config = dict(
    horizontal_flip=False,
    hidden_act='silu',
    channel_attention='eca',
    mixing='mixup',
    label_smoothing=0.1,
    init='orthogonal',
    muon_scale='spectral',
    learning_rate=0.024,
    momentum=0.95,
    batch_size=256,
    lr_schedule='cosine',
    final_lr_fraction=0.05,
    weight_decay=0.04,
    adamw_weight_decay_other_params=0.01,
)
Rows from block 9, named by matrix and row number. Rows with one number belong to one channel. Each number is 500 + 25 x the weight over its row's rms, rounded and kept within 0 to 999. All counts start at 0. Numbers have three digits each. After the name is the row's rms in percent of the matrix's.
# convs0: first 3x3 conv, stride 2 (model.blocks.9.convs.0.weight, 192x96x3x3), inputs 60-71, a 3x3 kernel for each
# convs1: second 3x3 conv (model.blocks.9.convs.1.weight, 192x192x3x3, transposed), outputs 60-71, a 3x3 kernel for each
convs0.45 101:461540512480545514454516438526539507535499512503533486512487485485542521508540537535549502508479499520525507501497504480498514493484492528525529489511513476472496509569461508561479454492508554522481540509471498504482516505485553490484503491473461496508553514497503499475509532489518502509492503488511481440501526485493477507
convs1.45 101:496490468509474488492483485499496491504532491458479464479489457509514490492509507525493486509498505489497505480507494506540469515501480500467511544510512570506494508520503483491536497455498514507528517482553490500478506522511507498500491483468493492462497491492474487503496497470492483458475510508517495497488514490468487492
convs0.46 100:548481485491514553482489575532516455498489519492493494460469474496511506503546563491511477506529509473492506519509482499471482533460486514533499536529505475501517453481537477488528484477507516527473539523516487489506452470481452487573471507561507496458469499483458496517478497512455496537468484483483468452472499476487470484
convs1.46 100:481458504518439473473449452481480504478440525532501498539509509486465477492498501502503518512513493539491479468504514475523493494453484487546552484500530530526514466525516508502461503475482486481490477509465487500478471485524526509514518518510519523502490491469494509483492480477487487479503494487461500501551477504478465465
convs0.47 100:514538527467546497485514494494518540492519486475476482491536523514537529549524512513505500503475511488535485487491481491510509494483466518528543567533472510504510509497476489489455533511490477489518482474492491492537478486439520507472491498535482449462513463486504491471472482501508482511517524544479490504513517506481487468
convs1.47 101:492527509449491509497444451501508478475507463480483435508527474487499520501538494581560526539584582515552552473516398486468476492495456493499465515505470497506504504456524532495487504498515468498523482500517477517510484489448474504496463500482475462469470446446490451489471502497500463472459483432532532483507478489477497503
convs0.48 101:446463512451500501471486518519485521548524495490474490510501485520504514482496487476491476500485450474516466513477465515500501491483519533534441495498477509541514529503464512514464511491485551512522502488521505523509498504484529499458543504478510512486439502477468488513522536498506544503512514485504500513506498459520459467
convs1.48 106:470484473478517574460470578493475489517526505506520512498473465513496471465474494474495488507538525518509496559468496514475533491500565504485492537492494505462502508502516457455492464492554465522500465559482464537464494537536470532534491542540490493514526523520497507495499482480519459481489486529526495480499502508506471492
convs0.49 100:482497522538548511486510497491532463507558508501523496481482488506475507507499480506503512508498509510516515504486482515500491499526510523498507498466478535474525506505481480462474533473473485488488499517468482487509468502501494505457480483509518499486507496487525504490493503466501494500479516494480474504514479502493519501
convs1.49 095:521511512548558542534509521481466522508488511497501512484466471468475430488469464472466462478498503500511472498526448506497483512495519478459441504496445500498470515507502503514520491485497485515496500533468503527483460458464488474472506492463490517506491515493524560497522455467486481491501484472498493490477507454480493515
convs0.50 102:465470457540488508529525490482491506496512532484498460464479512476471470494509490516547524518505544475507494460480492548537516515592511475493498475474474475516471478478476488519521509543493481480475489474479516506514528523502480508471507499453483472471486535499489540546480514499460490448489545456500534532498499510510525564
convs1.50 101:530499523501479474498490519479510500443450483479478476510487515511472475506550498522502499494510492530508478477526495424515506529485513498519551456458408499493519457441474531514476440468523512476530502470489505487483500519491489503503512495511474473476504491485507481462516552483478525522494450491475541508496484514483467517
convs0.51 103:504477467501490480530525496470500515495505527479479478491484482458465465502506509460514523481509555498497523480506500537512507523537552473483531447470498478521517497494522489469535517514517541510501516513506476503539456457503498515515508507496497495525519503487501491491510497502481502503523534464454495499484503497507496520
convs1.51 093:507539492502523519538533488534527510461476530513487503478487523485485505448466490496531517491530480502490460518502532497459519494495538497520490501498473430459521472469497467492498483501509512490518496530519471523505504509488478481512495474468514500521527495475518504494499526497491495483507464468519508515533535534501473488
convs0.52 101:504541552451461478488496485503541502477493526473502475482488491449503516504528521508471495464472479463461440488469502495496520514520507459525503481481487478496483499493509523497484511518483512481475489491497488496481477514495480489480461497521467499527499469498507496505498506504510501513491495487523490548512547538499504564
convs1.52 106:504497505547502535522515525486496531513524527497495511480469481522490468536541487470488483466441495481456486539512529518496536515502516486506501482519463506509483533543524534523485543516493481486480499453460499483474492496517498509529553537515523504510516536540521549527535462518557465509503455538517532505473522513507522491
convs0.53 104:510530494492508533524515497484505523495514515544520467489490479482482476493487475521455482532535526478547455508491497508489503483480518524506500570543470514507514552521475554531482536542455496535497528507502512480511485467477528512507454486471438506476493531483477494491502505490534518503463466499519475504496485503482463473
convs1.53 101:530457487503521520518475523480477484494466476469476493485495484546529535514474520512520481475499509508518503499503494504527510517509471480502521516477456538544506516496497525500514513500506514524486481506484486489476545512493495520481532515479491498485528524529502469475499528472514498482501534480491523507490474480497478479
convs0.54 100:519474533481512495505512510520482475482466480482488497526488524533523495482463484504531470495561496513490466499497502474498493502518459466507512517496537501486460486465502496496486502466485487517494457491467510486448516508535538524536540538523494476507496463502483477522550505492497521499481489501496500516482476510498482467
convs1.54 104:552487475500489471493498519501505516502529500518530488505486472457491468439476460447442502458494462513502481514503505458512522496487507478505498508460465526508461525480534493496479514470475533465480523509494518546478500465520521492478506518518470504518497474480490498493508494529559456523519485529501474478512487480503524494
convs0.55 097:473509488505491541507528485501502498525509547480505520531497486497474487517512533506533475540552549505497475480427469474452475482484500533571514510546513546540542444470443525509504500482494491501481495548519538504489484504484467502447479517508461462495514475494498451502535490483493509521491510486478501504487473458559511514
convs1.55 103:479480464493480472510470492498486500503494492506492516512518479522543511522524538487499517497482537487470512544493505493524509512492494505499471516488490541502515476494507492507479492482500491472460490506485494489491518537552531522544521539541477463489478473511523475470494485478504502517484497540474556570448486512533490477
convs0.56 103:504490508522507484507561475491481513466501505493524475503477489485442484508506506487516498501500482492486488513536501463497511505501497498505512525495498521484474487483461490494451473482525547531501485508495465514506528476460482480481497475447513511528505497507508535525522502531518520511489509488467481468505485513472454503
convs1.56 106:484523513457488463453469461472506515442452491457476477553509495507465477545524512494484481452472474506505467493551510520481533518492513482488505481494491488546542486506520502490528501520490532469508500492491472516488490493485514463497484491508519555529501513488546525530497470521477524502493481482483496500519494466519515516
convs0.57 101:501507433489498488545520464516503487567529533555528513494512505483478462521490470486486505471494510478484468503497484527496514458499512490502479487457503512504482490541510502488473498508513488563543510526524532512526526529515471499507538531444499504482494480489481472494497466504465516504480500535478491492493514477449465539
convs1.57 098:495478507498535506522487529471508471460488474454490470503531525489505502509499478492451490473499507513538496495494535481536488498540481512508480491480529486515492487499506486473517486484470496508495458496482504500494486508500493502491505520485505503509539535501531534536504498606491511520511506507450498520535535501502518483
convs0.58 100:496485488500469514495488497510486523492492495491503492476501492461516540451493506507501496465492514491490494468518500546513493512499511458469514498496529516492471503528547488504494508470519466468505498484540516501515538518523530489503566502492493510502490507499509471553482501513487496480519503520542480467494493475491507520
convs1.58 099:508491485499476500523509470505521523453467489512486489485463476557518482484507488514516473502457504515503548515530452517504497549476498527507505514489511489479499486497498499480460488488507497519507522516518500513512491487494493467482455478504501483498481487507476484498509459474477489513495485501466494520479516494498497499
convs0.59 101:475492494467482509495527505487459465515498487518504488478484478458476498511521508523506480498499482505496523525514505465487474507478471490502494469458515506520518503528486494489513460498501547467501559496500522517497500529503464472517454482491492518526507494462493492498472495486464476499500512542498524516464516499491482510
convs1.59 098:490534494490525484504514494520498514467453495494470453490522511481467483498509498506531521502558501487514497505472514493480467464461533505517485524495532497476466476477510513534529522491515484535486500545532497519499505504476500532500481509512475467447489466453486489457485453486483490471477532469501475497502526551526491468
convs0.60 098:481475514480508529510452488523510489496505511517468490450492484508500527489525502487477493501494486518510478532506484487471488487538485469533503491487405491508503517535489496474450498495480491539486531492479504509523547519484495553506546544523447483457477498495510536484505490511503505456497534506484491484441448417465480510
convs1.60 088:501516513480454459472439474474472491521504494508494477485510458521521459496522486494536568534505499484472484521457522492473542506569473503491530466519504437462490512503534472451473505488488483504543478522503496525541497506466480519502503532490454489469497471488526518529483489515479505561495500503489507534522520524478506514
convs0.61 100:540524489489522511536497507495498469481501473458498504513508479521514482483489455484481502479487484519536506480491481508465541480502487463490510491523499494525485470501525489492519517507482493547561482558575473475497518544532484484458489514515491494499473525518517523535507518503514513518477485494510490477452486476485453452
convs1.61 096:554555532528519533529522509510492514464513518504512464521499506516508477511493522534513489500465529422478533528508457459523514476465524522530513477488503489489516471480528475470476463467498509491555498533499478517515525506519503482537498502512513503490493474498472488480490498452510488424518501450536481491541540543462472533
convs0.62 098:508486481490500504508461451516530531469499525518493504486492481506515488503507549455478511432474471488469472497458492513497499499515524502546540510577558524498563530488481476496520460476496495475510517520528496495531512514466457483495499467481502484471474478477483474489457495508490496524514487510544517511499515550489499491
convs1.62 106:481477457464478470578537516504496498501483519507527525430442483490519540479506511516534497507453465484460532520506470503491491528508520500503535472480517550471484500516517555547535544564556467462495483456482486479503533521499522536543530544543501473463487471485490487495473498449475478472445560495488486470496467497467505466
convs0.63 103:486522528530481487526505476516487484517490503526492498525510513508490487506494501518525506540498518498507493520532523492501497485501486486457500486489499473483507483514477481492508498470465515534477523503484545484478522477501509480459495487505504505516485498492519484495491515537469488481475479504512500513477503494507514497
convs1.63 102:485491537529508516531462474497477473476500515477547522477467476492499505477477533504467473526495469461497523488478555461515511474516486511512481503481531470530509501501513494505476490469455511495495540467474475490506472495459509495476505452469492500503465484496498503496498502455461480472467484512469501565541497507571496493
convs0.64 100:498493497482459483509501486494498523520492511479492474475479502470485467492490519494486518490483487474471488490513510470487476480537521472500469505540531509509517481499472478474463498487507434497494482505473503487486527507495499479449473465511540561543530574503484487499466452510476459492504509515519491506524496514492500495
convs1.64 107:507500498477483514507483517506522490507473520454457502469495488515494540503490532492499488506525520521512499512462506446476441468505469485485523477512529484474492496484482505497483493507523523487471550503457511473440510511502508526531527540527499518481474489475491517472546486543485479521460432496449441469492494464467518498
convs0.65 100:491509501476490441485549529508494535518535523489527492487458450492514473510504508510519484473502501477485529534498520500514521495510479501523492518528524525499525487521492468538499432502502514529482472493508511513453487495539491484487525478487502554542520518589479460513496468470492470500471472512484531521516540536476500505
convs1.65 100:501517510483521486507496494500469493472459487484487471517510482549492502535468508466490498468480479509516499533447506533512482475478484489496490498510583458482505471470448466522516496512492499511497475499495451479535490488454547509494526505516499517495505485466499501489509503516514462561508504580511451457504483513481471490
convs0.66 100:467517466509518494497486492532524492489523517456494484531523483534542483493471475484479444496471445485485490485549587507484523482492507484459518488519531472500508506501530488453534466476534502468488523525480482520463484497507462470520503481518491485502501453464472468502498503529502478480503467489515511480541520476510498500
convs1.66 093:490518514478497512516462520510502491509469507499486494525483471531542464503490465505525519525516509471491505517470471541471506545476504505525517495490464502500479496515528513544607532488540497518510511488469499483442550507458529496473543532471494497505471455468453455497480527512529512514507555461509476505517464498484511501
convs0.67 100:462517513523507503518520514528516472514550492502491484534528479497523499498507501497466508488505533491521509515506504467437469504482508499448513506543533508473506520504454500486485508467453510473521472475495484446486458488498557492490492516509514493479517496480514514489498517477519522487498520504479502564470496546488488471
convs1.67 100:491507501521510442485512462479479522465459457457473451513504508492474491480507478519519498521533546505519512512463500486446521490492577473480485513490497495484442504506493480507493483506497464474503492493506496475535481484480510537521494488475446477471504471438497487465500502426499514481466510471603500499536476488501499510
convs0.68 097:480496474491480489482485466511491532507461478522490471493496506519509522491494504489465466499486463480462435507486517461470501496544506528526507492468477478472462499483505511516520508488555501492486488489463510490467508492483477468486460484502471508508505501484552544520548519519488485517484479505521514486492517509468506536
convs1.68 089:488488536499514480504512524526489517482477474506479506497510510489473446497494475504486480458443495506477466509562506536439505520465501516519559508501485526503508494521517498491507483510517458500506456466553454449519519540495535548520531503466485498496531523532508522543488534541504524513549509482463535491513494495532468492
convs0.69 101:548498545492538523519500489526507491480476497497473486510470535485477500522508520519496500488490492546488460479505528481487490486503499515486483517463487483470490541488486526588503483508517520502465567525486507491513510498518481511480504528552475477489506489509496513505456479463507513487507494530525493473525530487519498496
convs1.69 094:531533549486566498516474555521516487467461471505478460501496477480493513496459475535502514473458507478493466486484523535466506492501438485496484489499487503511470487493486483481505518465497504519525496517495510497519515528530504489502494491514487516523491484488510518547514457481530476515513488508534491501481490491487545537
convs0.70 101:512465512478488499508502508481473542577488448509529513468521528466502490504509486530468500481487505512478526522498527499510525487495463509502487501503524531516451493490522478538495488527481496498509451461532460494499465477499500506494552521503502513447482462490464489506497531503479495498511504496463489497529499493506513534
convs1.70 098:478507473529440509514507522471485461486490464493465482515515495475484496482514519523526485560509479526487486506495485480505473465489551543499508551473490541444456508479466501476450499472491491479496489501494527504498493516495487510515508516497465468484450463477475481484535492475510459467460503493520484508476511504443539498
convs0.71 100:504534511491494486485497488518486503451502486481512518514513481494476476462482462524510508494545568476477495504487484504493466518488499517503487520500481490495507502504481482507484485500530497472453503462445499509501514509493499507475494480479477479510489484507503483503488530526503490532473516500504530481478504480543550509
convs1.71 094:487518495536515485519535509485479457522521544507531525520492495501481491488505520464474487502516478515506480521505530555507480556482462471493508475498500519524528488507551511499518554500509519485520531446518508458532562531505569515516528540510534474519521498505517507537466515537487501532477499503479473532503536562479482505
convs0.72 097:525473455512515487515511489523533474499516510478490486562508514562521544527513496486503494471483523495521535518499518524465468481506505488510491492487499485500481484517510482502480500480493490522541484467498510476491488494519515509470504475453496484488501498529491506487525542513500499486475495487505487495471498528515513510
convs1.72 107:437497494459466509471463441480475488513500500546517496449489512510517507556571481500518486505507480481535511504498516525478469486519501492476506479466495505459500484490485504461478484482476496519484508485502524506477490505473455500498453475477494472491488456470452460470528455483568488479543500503505489512527507505476500474
convs0.73 100:533498497475542550467497530545494469505532488493485505522469480494507495511508529524541559574529534503490506469473498496533524513513493491478482545504518505481525476493490466530508471470497526530536532518549510509486473503522517469419484471492537488500516558499495553526448456493505482498493512493497505478497501486510463455
convs1.73 096:500506504542488481543521510497488508506451472481453512515447490512481461518534470482473513483514491491514494516536480435529500498496516465481510495470493571496484523537517514510471516487492474490515493465480509509500497481468492497513496481494524513488502508498484492504467496469478533467477537449502488497501504495498495475
convs0.74 102:474473508488526504492526484534501427532539445525534535512490488489478459501501477538532548521535503481483521471469504488485493536498522475464516481478467529475525498498471497525507478525548521501478512503473498515514525504491533520505517471468520514488481472447490495532505543518518545538498517526502548549503512505460442474
convs1.74 105:512467502528487491556518496514552506479526503475488508478495491503502492448484531515496484513463505497490495499493518514483529497515493497544548494485510486486472513517536502493500505530490500487452478530473485534449491504543487463523473480481485478506499482492501462481483509482475538530511483431535433432500514523509497486
convs0.75 099:458518505492514499532456505502555516543531501509494492516461485514505481517488476519501488560498487511496501511470493456492531504471473524487478513484514509504499557476469470542526489518513475491491510499487494493507496467494488489554477513540453489494412458517498482521506510481484463507465494513523496479516476446507464465
convs1.75 089:501489495457505466492482492505509538512515514462451489523515500497468478476460464504525548463463503457432475497527503480505507492518491506498503509526505485524498505534556480451503498498541465497490506522507499520501525503492496509508520506474506483498514511482534488501488485516521484501528533492562524542520477492516524499
convs0.76 103:499514428532537477480487568533518486504524496495482483504498491479499486500505497457490514469492482482459497492487525459485493518484496504515553524483514502500508494454492540465537514491518501484552517470527509469517455515511489520494487542511475523509511497536491533526492499546476513488510487452439495547487467513509493505
convs1.76 101:485472499533486525491523508508476477529484481527520497484467484426468459480468479461452498503519478493512469500522433539489486517478526516486477506470459555442468475462502495502489506485501479514527498511500497518519525521488488508478498521465493532523499493473517514507527497496504512542481499528516500481488522479513512488
convs0.77 099:473488531519465467491487506483532566493528486468484504488514544507529493516492460522491500453463491493507494503483505517547507511512511490471484486493508502495493498530512519477468528531493497504490503464474496462496456453437478447450456443448504481491493468510501507504479497485532509543493495522505501507502495511493526543
convs1.77 096:454512475516517519521535526450449457455505489482427493494482553482454489493529530509485462514516564537505517473505511493473509547482489499511525489501512499502540525508504494574548494553515527542535488497507467496540481462462485521498524503524532495496503492504516516495479488560493460509505480459499498471477510517492492503
convs0.78 101:497463513490498528527528507460494514455484542512494487480492534521518528499515517468450447465447419460456495537494487464505511499516489495537511527509506485513519501482477475528523533538523494496512487490524475472526524494475521522525538514534539505511504522495531538507512502489463485475472499519491538534507540492486511526
convs1.78 103:530501523535496509488433475538531519538518569487513492508471501506502543516499512542528516511515530510502507553519487517459500479460496474507503482502470474506523547517556546549548566519511472480509457475516474491523520502492473526534471507512481478479463466475500440500499490503452524465449523426466488463499498523506496500
convs0.79 101:507492472523485482485460510475521520484532504432476521520515550471477508493476514520526519505546542499532545510531470514534495477482515483473508505488473462475477490495505518491493477529481466501501456489478489503508528499474480463520430495470505491501525523491503531505512531494518524488499542535536503473514483479536489483
convs1.79 102:479481515507469494497494494512490491501427479462482467498507495484527509512494522523531524494482488478490522526481496520488484492494472536476501543516476470484541485469450499512506485499474495499500509509513518491502493485504519459473516479490493498527505514509483489525521500518491485506521485509485518483495487484512483465
convs0.80 100:498487505481473501463513553540478492492512502487511502498482492477495455466500529553502541525502520497487528511512490511502496511492488478480515534510523508504460526507470479530532515493482537487508498489468513527503562517535496530480540505505520491478515504508525525520509511510511520515481507491494488487502495523512496492
convs1.80 099:486462469487486445504536503511501516522502486517508483484486495468481507501474497448469433472458475463439519506529486511469502490578500489489539515498463519526504505483532490488500487485487527484530494450517493500538552575539507555543509571569485526495522560508515542546526500495516507516502486512512524507492509480503513492
convs0.81 099:477476503524498519501505496470475469453488530505462489475530515495516534454464509524509503490468469505519460539484503479470477506511504478499489493499486483510495515464463520525499550535504483503472515502472530493473454473503527462555513485493513477451485479465488486543530513546532498512529456505528506495520473523502496505
convs1.81 109:481499487471491482461489485467479493527518515505482482477517499482507523499491501523518545511508503490475502486510512510489512483471472556500495484502510457493502538493553459490498498488517490516462485493477469487465488463480512479473509477488510496488475486498489456470475507596515502524514519520472513540506524516542519491
convs0.82 101:498470480486488497492520529510478507516504514508486487509492491484516517495486491522521506497462508515501505478467474470492512521507494496518505547519532514515522505501500475462490517487483473472477496467509491484468495488528494480493549517545505491468502509481504512483496490508496486500490440484468476478508486520501531518
convs1.82 108:473467457501572523533531542495512504496504475528510479490536520478479506482505505485496491467515496479504509519468510505470499523483477475523519513491501479496448471479498479492458486492491463503477484474467478499473504497459508511501521523495466527501486484493514483514492448516493484501482501489472455482491531590483506523
convs0.83 101:488473495523496513471520490474488467469503522485502486490468459536498499519500490529500485535500451483529520514490500482502495495484525531476489510488533492478462487511523540527525508498481495431516552495538556492513519514532432498496495475475471540478466525504483485486476533504497481495534524503525497464482477502482494494
convs1.83 092:486515509535534540537523543496498486527506480547496470480467504494476482510493475446498471451524471458500478498504470506524479493541540490504507463513503507515494482480446507501517479479498495518498517506485521494476498471457475488490464492493537525521525522463529521491495487496504493495440486499523513490506470484483509558
convs0.84 095:524543511486576520487535509502487494478518547542508515512511503551523485466501480505502470532533555506520542492537500484487517514520496470460482530500498497497516491505482479509516492503508491479560519481510509467488496463493513498499495496521517518478526531506498535495483519499494518492502506474485475467485478514476485482
convs1.84 084:544477503488450507525462503506521518520480527501511549498466496484528520479506510549525522524546519490524519466473522497505497517505497461498504483479458540499474471438499480472542473483499486505489536523494493517498480485493469492473450452476509499472485491476497485482488511488499523491477530464512505528515523512490517480
convs0.85 098:488522471476526496524552508493503502485433515522502522498481491475485462493500520544463477487465423516527509476505542529535552541550565506511486480493478517523511517503519524548511526507539515512470512501464497470478482479530517506547521555516546516514504569574564510519508504476509495503482502533488472478467450434502529499
convs1.85 094:493464428505527493518519515523536496527476484534482497498488505464473465462508478514485464495506499500529481492525489483509534491481489489483495483473455453494499444492499490480485497472496507507490496541544491514520503500489501501489485516512485486488487506474463459483491482489494491493457458461544511494503479473518524534
convs0.86 104:505496507496491524477487502525516534552536499567544511488467475535478447521476486477496557457526537505519497511513526484488506472504509524505520480476514547521500447508554502552521506490463484522492522517468518501464525504478471545480492500525524475494505504494516453461474483464470505461480499494473503504495501501462484492
convs1.86 097:477496501523523505488514538474509555510512465487486479495490461523526470510510487497504509515480508495452517470508523484512557511523521523502459469474510490469567507510548500484477537531499501486514515490490504491484489485493495521528435484507530506506535533516517509497512504477515459554505483585482497514474490468544507462
convs0.87 101:500512523486507471530507478477457470453502484476474465502501511505492521484504501491496514502487496492524559475511480484481494494500503506464512482484510478490489497494492510496523472438461509497468528509496562491500534489492475492503504509521488477535494493541502475515502477516541481497519472480489496481538512469498531512
convs1.87 095:507499502487487481507497497492465525536500503537510483491471508460484488493528489485511498510496484495508472482497527505478517481471519521468508535486535533516520486530489477520507463473484484470519488481492461494501489481469483488513494517560522520505506507520517505490495470466501467448511528478526538523498508510528509478
convs0.88 101:504526504506486512494495494524535558542525539509545487500490522502547527509493489510460476488481487495496504515542527515518512501515481481488482485512528484467500513483510509465479497481480488481496501486514510448495483510488482458530484520544541505451550549520552555509530549495487498478491499475465453494468475494490459466
convs1.88 105:444471471496573559487570565487486484471458458473462469497506528497469484463515526515500509495533515514527501504517514491517500515525528488484464485478465461453468454486463470492495470499480482481493460507487492518465457471454502488484488487461480485507465485492495492489478465456489522504445502539535520479454469506481470517
convs0.89 102:509479484529496496495520512503524485484500484479482523492482477501532544531519493478456481517513493505493502504491512477522505476518555510498499459487471519527511485502520515509488482498468479515512503489491528499557511480480499532495447468485495498483467504508517495483498515528464478525470508486504479510515514508454460550
convs1.89 098:477508479489488470510464574466483519534502517477508497488508506472464459521512502510485534518530490532530513520501563500482493467505515485464465411485498549501511509532524551501506495471511483494495470548518517576494487471502503499493485470481464476495483494496485499496492463502491485507491524551505507521518494512537472461
convs0.90 095:455487502467510509496489502502501493517521509537471507475492517478532526501503531571483480565528501528514501490489500520582555493512528498482479497499451509501503513511488491476449512509514493573493502514514488504510422453466484466480494505524533499475505495487504495475494514501481516470502511498476486477532506502442460505
convs1.90 098:493500531506462508500508480505533521485503508473467500535500550484472497494498498505564537483489518495486523488520510480551494535505495498488529484483510492484486481480502492514519512510528494475501542523485525503497538540484504515494513516478523489465505484514483533513517503488512521501523525494482458502469486492447495501
convs0.91 098:506516494508515491486469432539499528512509519521501476460529516498461494512501525452517544503520535501527497512495515551516498489492482491519487501522507487503521484484482503478498508457449545539494524493467497481485493501469501503496517521487492485499480476474542517531514477484535504495520493494495467493483523497498486486
convs1.91 103:490544518470500509513511485513501499479477476512481457516471478507474473493488495518506514558540489507530511481526495539534508526524522462488448506496483517487473501452482517475522523491511509522506538509472546508468516541496524528491507540509480480490484478487491461486484520505493513484487503461507490529488467484492506481
convs0.92 102:474477480497501468536508488514492502486483527520511527481516487469524490496504504535489469507531496501548514502468498510515491466478498530531505495542522483513483476515490481482472515473521523519520507522503485526540506530560544498456468494515513548533476516520517515493463479491497511520478530475520559512502494463490480460
convs1.92 101:527473493505507483507506503486480474504503502513531465497497497476503526517516503497512519495500501477497497515522497542508479507508498540493489524472514483485489485486530547503470492497497490469485491529499449481503515486490520478465494479482481498517483468493474448481513475514516464497508465485495524520517458429511515488
convs0.93 101:502492469507503532509493471493497493502525549505527505515496508522484512502500538515499508508486458477492526520504496485501521488473492514479492505527506537480457521511484485503467489501492550514489547521452521531450452436524446504570435500597461494516502476521486462497472521515492505515499473499490527504538496496516508469
convs1.93 103:518506484511467549483488467484504495449455459495516494472501506504526526500519511494541500494544517556516553517462515457463511479485498472473507533498501456479498485488491505527554502492508489507481515535451486480459471455477469474513505484476485507470506509510489459481501445494545441526529490549522490474548508512488525507
convs0.94 097:474493490503476519480496484490497462475495484478535459495488465524496521489514502507500520535566509475506499472488525480465496488470450516541501486498501539516518498522492516482469514501502480507513494518489463506474484502486504527548503514513487535542432469501440473473524497506531503498494486510483499476496529505484472473
convs1.94 096:514462538516464521516525493498502482509492473510499468472512492490478467463497518475493479488542507492512489509501504457474479513493490501487520516512521490453485521526511482466483495543468490456425516473467456478438469502502463511494503496499471456479475441469510483467473491512483496509474478504495444491483473546457467482
convs0.95 103:492500487526456471525500460528506508517493498541546492507520497490494476501483461462490522510505511507493498547551522517493497487526495506450483468482489509486517507528455523513526526551511466493498482486498511537506514467463486490498543558527535483475551490502480482477511530484517500497482489529434504517509501493527467467
convs1.95 103:518504535510502449518516465477490506506516511480510459475457481469481475487506452505512496517474480496491506498478501546520491526499484509521474449541478439490520514480474507470524476487483522511498503513522520509522503479503521492522513510463500511502519529503515492543511564493492479499522561501484438527524503467526561509
convs0.96 100:503505544517550582489508516515498500501533493525514522520502498467530530494494525530517496529519501544491498499460485526545512534519518518503476516502493473497458517473484502470487488507514524483488506475480533497476486497498495489461539526515510501498522515468517530495490505540478508541492495526509491488534521498507485551
convs1.96 102:516500521520474492477507501493508511504480496496503501501541519551487517483492525501520524524543515502498504490477500459491484493525448500513538485465450516526455508540542492507504495475532491472498471471483460462485483487492492505512474490460470460482496491443483454451459473510441468529456478490520486476558531476501484446
convs0.97 101:497507474516506529524512508458514530445499492483475546479512503470498519481490534458482481485478470466486464509511515506497539480472492523486514515506453490507497551506551557554541546513478534514509521532509508465492539513528524491492540489479494484462476498501507493522507530530482521498463481497548519504546475472475512501
convs1.97 091:485449458483495465448450497473484521501483489512480458499496490498492456523500491477468538501516534477480514516495512464518547457490513497483499463475480478491518479538515479449461476450486485460488516460493512479495465501494486518527475488507491461475490459469484517526514486511499454534497470497514509508527526506473547520
convs0.98 102:502501506494514483496495524479479462459478487531483486504491481517502478490482499500508516463454518472475518518497499504507463460489490463524524488467527482484507484486534517484488590492475479513501483498463510488491480513543486533533489535563503490474507491496526501500489517502467516556505484508494499505502465498500493455
convs1.98 107:536520450483505450516507518510525557521482509488515485485498500518478480479472486479504464498453416452447468490503517507508485498509458509518524503482495488532503498459473468452539502469548503515518535476517508490521532518539489496496529519549514522505501519468488501494529511499506510522470514517499476500522496499514512502
convs0.99 099:452515503522495504513476466441460466475471477483490495466516510484482466503510507464483524489490498470495549513514549510526516522521534510466448462448499514535543534502491520491491455465505529503516525507526483469537506500500478520519493497505491502537485512541514501538496463480473478502489492508521541532488476488499503507
convs1.99 096:516483492444480539474522513523528532457444508484503496478496502532475502495487485504493499475465475471504493483498549463524450490523468509501558486477462497447453443474497516522532468493503508493494495500504481494465462491502466483493483486457514528502491520502500494495512505504512437477526488485505511485500500480499496499
convs0.100 099:493498508506548546515564548465513516498483512480500523527501503525496497510460527483470455476474421524510494520522493518509472532537519506514448533509482525521475509535469535533495525551468500485476480494474492489448461505491521511459547520478483513502501499514488475484468476523467471497481468516482492537519506471493498519
convs1.100 104:473525479446489469477502482544508497508480499512504498520511502475494471478501533505484490511502469491485475498509495514529462518496452487493508515512480489536525505486509517518499527493494511534501521508501540485512516527469535547473494503481491477511494454489509464516514506477495472499476459546505503533500498511512524478
convs0.101 095:528494513531524519497531564475491507476485472494509529492482488489485486507498470441434430420418401493464422501515515557537500534553547493506492505489477543508478503513506499500484495535516482492470503501456492512468478522535523568543475539523458483470479505466485506477511492487502485448511499511467459444440469476491451436
convs1.101 111:500505508501505485503507481518506520477488464523517514457492506466503501444486491488503522490486487497496468516522474504497511497504508521513490478518493500469495485468524534494520507486472535507518487464480503491486489522513511473496519528512539510548508485515511492502517498497521545529508495513491491543504535520521506488
convs0.102 102:484499501502471559506510479493557527455506509500527520489502470501519492482520492495491484499503465529503440512492499509521504456489521486525525504495455498513454477478449472493477502480456532502485498480495526503461516492496479503526497483486483498551488519516495484541470497491525523503522530510469519506505488481485467476
convs1.102 093:506505486489475467496482479517532497518530502511534545454494495519511491487464488478497505475483465534518488505535501478514488533483486523515514472496535501499504529554527490516508501471479470528486443517482477480501501509486477482485513498514545477511515489517530497512483524539527503524495516536480498489504455486500484497
convs0.103 099:499518510471458489486499530515528528502474486474500485481495498502529477471472473459484533468462494503490531535508499462497458504503504509480502526509476502467466494493483493491481489486516489481496472480468483461500503469480479509470505512504521543526496499501485518495478477455474465454474488476462505477521475482485469461
convs1.103 100:546523525507491453496510471513522480496516502502485474492530528516479552516498496468471504448452489510489495525504487491524512483509516480511498498498491506514516489506524550518538506521546532463480503476480588493478546523565534423510566487560533540503565530510545547521498510514483517495476495499495515495471502469509510484
convs0.104 100:504473464508536503499527479544492513502543500505512564518514531468489461526517484460492495466446467471480490505540534454469474499467485485471506478445446490505504504521511494509494458478485498498483500488470487520498521508491476482472476478466501529523464488505483499527511479497469501487481496526506540531460481461501467462
convs1.104 087:488523482503507495482515501488497504485493490484449487499493519513488503501551519518538539510525513545511528472509495477506475499473515533438496489448512524484484508542521524519515513531535505520524522536497529471497504471484498478507501521501480503534521506506451503495498522553508440477463465461480502463468472470482508486
convs0.105 101:512506488561504485456495537495467480532520490520498506516517515522497486493516483494479467506467472509472530501495520515542539518560509478533514508479516510510473513500498548492506511523521498505570507519570499503534470476449514504467521493469517503490507506495481491498527511504491493494520534490452468532449470472475501577
convs1.105 099:508480480511527492474486509477447475462446446516453476472505514512525498538530518499492472510550502499517541460490536468486532485497519533531523493453485472468484493492508517502483509508491467501496477515497485453470424434452451464451424458494491491448502496473488489479524448524539455484520479484482486489484536496493519513